config.yaml
model: "model that predicts nearness at each pixel"
dataset: "rendered roads seen from a driver's seat, with toy cars, trees and houses"
horizontal_flip: false
arch: "unet"
block: "basic"
upsampling: "nearest_conv"
loss: "mse"
targets: "nearness"
optimizer: "adam_atan2"
beta2: 0.95
steps: 40000
warmup_steps: 2000
weight_decay: 0.09
Rows from block 3 of a small model that predicts nearness at each pixel, named by matrix and row number. Rows with one number belong to one channel. Each number is 500 + 25 x the weight over its row's rms, rounded and kept within 0 to 999. All counts start at 0. Numbers have three digits each.
After each channel's rows are labels from the 100 images, of 14976, where the channel reaches its highest value: "top examples" is what is common among them. Only what is clearly more common there than usual is listed. The data: rendered roads seen from a driver's seat, with toy cars, trees and houses. In brackets: how many of the 100, against the usual share in percent.
# convs0: first 3x3 conv (model.enc.1.1.convs.0.weight, 128x128x3x3, each kernel summed), inputs 0-63
# convs1: second 3x3 conv (model.enc.1.1.convs.1.weight, 128x128x3x3, transposed, each kernel summed), outputs 0-63

convs0.106:467487470475469485485529523511476414478537454484500479458510467522494510464484456497490486533471491495510496491461538502499506503470500518514493499472491482501549480484513485473530481483493472
convs1.106:491526524501515528467512468487501486502473523488477480512490514493521508487460557496512554514515478482486498509553522494501471481503559481505520532494526531485495510515482441554497484499538532
top examples: truck (83 vs 54.9)

convs0.120:436516506507498528494487478464508529521523498522532509490531460445491500493504493488511486477512491482512502543465515526499520476454518513515498484518494480491513472486541516504543529507527518
convs1.120:476493501461489445536515469468522477485497488491467526491457513531499491462516478487467527478491500481487504485486493417520460518503445481523491539498513521511485518486462515485476454500519476
top examples: truck (86 vs 54.9)

convs0.64:504479506521495498461512499577492477465494500540522448510524517522513516504480509453508525517476514491534521523449511544502469535528497496517483487466505496459477456489500497459479497474469519
convs1.64:475509451502503466503511490468475443523524510458508526485520497513531532499496472493484486506486469509513457518493482473520549498508500457503514448530467479521526512478512473493482528498449500
top examples: straight (87 vs 32.9); vehicles: zero (30 vs 12.5)

convs0.11:512504533491497464471463522488491495555486480513489505477498491471505433512506507510507503501513489497502480479515526480497517557499488479471521515471493492485487451546507538473473523489491488
convs1.11:534462491460471493534514462537500487468519492491489494486490521484448510529517462479481519528521521499493517543486481497467494476516509477542471474511474530494507506482489482503537504508484527
top examples: bends left (62 vs 34)

convs0.84:490510530480505512474520488468475489519515472501516491459472491519539466500470520470514507484485499461535520513483504480447511496492504469491483512517493451515419510491541485523511517552524489
convs1.84:503477483455489465537477476496497443495492467470489469475480514474519496479473468511495510512469504475469473473483499463518487484466463425524465510458507499485483504477504501436448514501467491
top examples: pine (64 vs 28.4)

convs0.91:508551468500507513493523517488446500490506505476513450537469462498441465495525528513553515519424480494512486505495496461490471528526492504482537475467512519489513467490515471479534495481476490
convs1.91:496533571475520501513517485485506478441485458504489508531534447466488474539546451502459515454468506491497498517479486524496529525493488446503503465510533500454489509482488516495516485523523500
top examples: lamp (68 vs 29.8)

convs0.20:522501461511460505488518479468450510480520487516509471474466495499492462522487519521500461534488480410514480530420513512475486480495525502475510462458488541496539466496496494489514506502509480
convs1.20:481481514508471448513510500506539529483485503463488519560513502525510514475496448520468495521493486549536477466525496457527460516492517497470511494538491498479490485489488531482495486472505549
top examples: pine (62 vs 28.4)

convs0.117:495532488506493459465450497477525512500516501489489504456511485504488548467519502486509489518502491530542508476497510539534447446478499496494493466492486460506510449507456483473485538502516499
convs1.117:492471506464507463450501503477475462517467513491469465507490454468548518494520461533533471491468482505475496481529520479515503469505470473483499520507492530484479454465470508496536490451513518
top examples: bends left (76 vs 34)

convs0.14:499510454507484519522554496503477467494497467491462464489481492511485448538489511494454492505480467416522502489464472512517506482481488484519502476509501476528479440488472464550508528500511516
convs1.14:514477507518498482495475493492478505499491520479525499503511491501510518436509510496518516501535513528445497494517497508480454466458522480467455517505483477457497513460544520465500465508473449
top examples: vehicles: zero (35 vs 12.5)

convs0.53:520498517523471455480479521476534465489481532493529500483452502495524466484459480467524463483515474509483521464515493489504450495499509492458491517474545474462569520512472516485464532487485475
convs1.53:510533474541486507498512508493489482522527470504508548491508493569535506483503463467517494526508470540467511465515501498490523499415544468536457519499448529524500472508479488514483474504505480
top examples: straight (67 vs 32.9)

convs0.86:477475459551478488477470487487454549484444485475481481460498458471493494477520500500526488466447493529492524522546473505529468452515479499461472488496499488491497494500511450538484519487511537
convs1.86:499556545508481516532500530520530495536544528493539506499508535524438504535506551482491518504541499516486520523470506505527505484537530518530487502465484528535454513508546516439495509536483485
top examples: dog (64 vs 27.6)

convs0.119:512526499512502510545486502480498493491499499470524505504506500518529484449484483505516533511497459483525522467449519514509461492551519502486562467486488489522495522425482527484542491492481492
convs1.119:526467512469517520513515506494509502505476456497475473532521460478498494459497464483507490504492530519511509474509513513498544501480524471476496511539488545498456512519481461521511471428526495
top examples: pine (64 vs 28.4)

convs0.70:447549476484485514462482533491477464513474538486466517446514479507493518506543525525470451508478496487498459479466515476507498495467475515456534478512501479511483454528504513453429503497503500
convs1.70:475460513480501470511466472484515518497462481516513491504473496491497457527460481512500527504503472521489462490463517528462486528520490492527514516482494529506476540492549473501503465512493517
top examples: car (83 vs 54)

convs0.89:538526509515540499499486481497485505467493516519506469515515472489486465500493451513530507498483488519483452464440527548502492517504504482512492451418532460524532478448525514531509526496487464
convs1.89:496471498483532513461546493468496508509486450516515497511559500520524484486530477511513494509499499516538504527524537529529518524511485484485495478505512514502505524478473457450533509506504480
top examples: pine (57 vs 28.4)

convs0.85:499466502553474513473486524540497512474479472490470445520510472507459493474502517475489513491476475507505498514501497477543500485527476521490488444439507448496501472498533508480535510469466509
convs1.85:513538501482486477517434466495488476513531512469469497460519480529540525469530502542448515504412477536519503512466548515490551474487525500520522486463487470519505490495513522513481497511471517
top examples: straight (73 vs 32.9)

convs0.99:491528484486514506477461527505503520528462478462480538504452526513537474438484536526500495488511487508525526513447503473495507490491445468490509489492496453497477440511466523524519514512466474
convs1.99:464501510492495451508448474496476517475468500503492501539488483465488485513521490488528472469483509455510451532492493468490470505473536521488499470489523511498496512473489449454513500465493500
top examples: car (83 vs 54)

convs0.8:485544552514501472499482476509486463543493472487525512499507490481546505490446526502460488546533487504516524472520464486517515471517512465512512510550478486526485475538496478531466493520505562
convs1.8:502472484507505420508489490471498489504506483480497520444500513480486474475499501490571479488498493454465468486468509472482472481463491515476472509461497492434470493530511498417495515478492450
top examples: tree (91 vs 29.5)

convs0.95:497510462464491501464501517510469476501477452475522465515463492494469449469466504485523473506483513502456446473509475484478502444502490489519512457519492458490508492469527484494484487490503521
convs1.95:503503551550473511520523508465491494509534477502520532468514444479504460472517485515506503506520455513504454545514498555516533519505501515474500535490530531491537508499496477507497467502502478
top examples: car (88 vs 54)

convs0.10:494489500507492501504474509488496523504489526514469511475535463514502484478513483510472493489454470477502449500472490506527481496504463456517531491470527453486489470527476518471482501488493459
convs1.10:517502481491515448482473471505501512535492474495516429488506520461514535505463518462462509479484476484488473497523515510475507480503504511503470467483516518457499518495490505516498491507497505
top examples: bends left (72 vs 34); vehicles: zero (37 vs 12.5)

convs0.15:524498497543488453504486537448437509448484492476470532466486451504507469489519496457493448533515509462491516487495505507480499487482502501499489493518470507486465468506450496514492470527518504
convs1.15:507507501500497500500464501518505483546467482525496459525493488495442500479505502489519504490513551516535496449453490470497470485521471485435517476531482464528530478487511525470463491488449479
top examples: dog (59 vs 27.6)

convs0.76:497424492516486496466475536493502518515493465536497515482473460459487490437484513495488454499514543468462502518491510463516498522458530471517519534473536498444441496469501514484509502488502508
convs1.76:477532500507529522545490519506482486483556517494499528494517483524499523495528518518474463506498515530506521540480499570493546491489546539512523533487508556553528512501534511523474509532458530
top examples: truck (92 vs 54.9)

convs0.31:517503478469487451460497490505485489476536463511508506533493522483439457513497478509431500505515517495481519502496493502491503497483542506481472498456507556534493500497505517480540486514499492
convs1.31:476549511494482560503528505497465524487483525481495513437540477553509530498524534525541486482484462436511482472491518477501471480534530535488505494485514504505515478493505512514491482519529513
top examples: vehicles: zero (30 vs 12.5)

convs0.77:475501511472492461482475520514498518500473514488478490467473515499506517500485516473455484549487472508519493436504475499464492465529529517519516521512513496525507513497502474488446468484489530
convs1.77:492489502496508558490517496479530468500517462509515505521507494493509528527518465455503557461493525466457500530517485545543498519507476464488479513520466506472466501508478502524508515490497475
top examples: vehicles: zero (33 vs 12.5)

convs0.63:473491459476534486474496499484478499489511484509499505439489514543492490494551535498442482500487507474503479494464509526469493474489485467489531505481484520497535476526504462483497496483468525
convs1.63:509497502502507510494498466506537486535534504474502412498503469509512503486446461479502501515456479488492529494544469502479506471449496518498503481537528495439408519505501511474529472515490524
top examples: tree (63 vs 29.5)

convs0.37:508504537481479511507498466491520543474471512500527510521496520494511505458499519521524509544497496490474503488491514523471517490468460514505514453476512514526474506490526500546543482498503491
convs1.37:494505479515491493523484522496441456558513498536464467506445520479494488490541535485471480471497508478562485509525484482506469511492474467507513518509480500480473512495490498471461517485480497
top examples: pine (99 vs 28.4)

convs0.2:478481464538483465482506503458480487525530498516488435471461457497544480494482517504493515492499435488509499453471487486540435486456513482492499496497503502495485481444519476490512500525521486
convs1.2:513505523497510518438479487504500498509468491491479527523514510497459531502530493525523502535441519485461523494512489480471550539531503527510498505481477499502503543478489495514487502530467441
top examples: vehicles: zero (34 vs 12.5)

convs0.121:509538498463478508492518490427505491539517508505473536477468526508508484497499498485457524463501484490490498502499521507540510448462464544481539476478488528535525517503472463476496479523495509
convs1.121:477485506507461487476488511460489468445459462476544472498522465531516505477461467456502469532486477506477479499503521496483487514475510479462465533496505455451519483495475515507493508498490508
top examples: vehicles: zero (31 vs 12.5)

convs0.27:502528519456516490439502478531491503473509468489498475517501513511455476505516508479466472482497501530524477541508487504509460472500467479495491525504510488502549480536504446467491488528526530
convs1.27:467480510515494471514537479480489498479493510462479483485488485467509485518519455528513484480450444485451457483497467521444530487490510526509470460512517485484485514464504473483509471482501457
top examples: car (92 vs 54)

convs0.52:502471534496501500484474487505503489447484442474485481502504484488537493541488463458508471540490472495502530549482478500469514487473494485459457501461490488520494532541512482541519461509514512
convs1.52:473539467516479457514499476487502518482523554537506535471486538489491507488490553522488532488528528511566476500490484526522486515530495473483483520526492508477466499517511498422533539564476472
top examples: dog (69 vs 27.6)

convs0.17:513539514488449480503446525475478467482493500479490517460474482491504517484474456479512522523437473474520531477489530493434472485476508487504519525490488534507544488484492471532462512509472511
convs1.17:501502452500508470443512505471489531502497520509532466519437528452462492503511502522497511523487466489506518495510485494496515511455491516477465522490456530465473514505491500488471460479539487
top examples: pine (58 vs 28.4)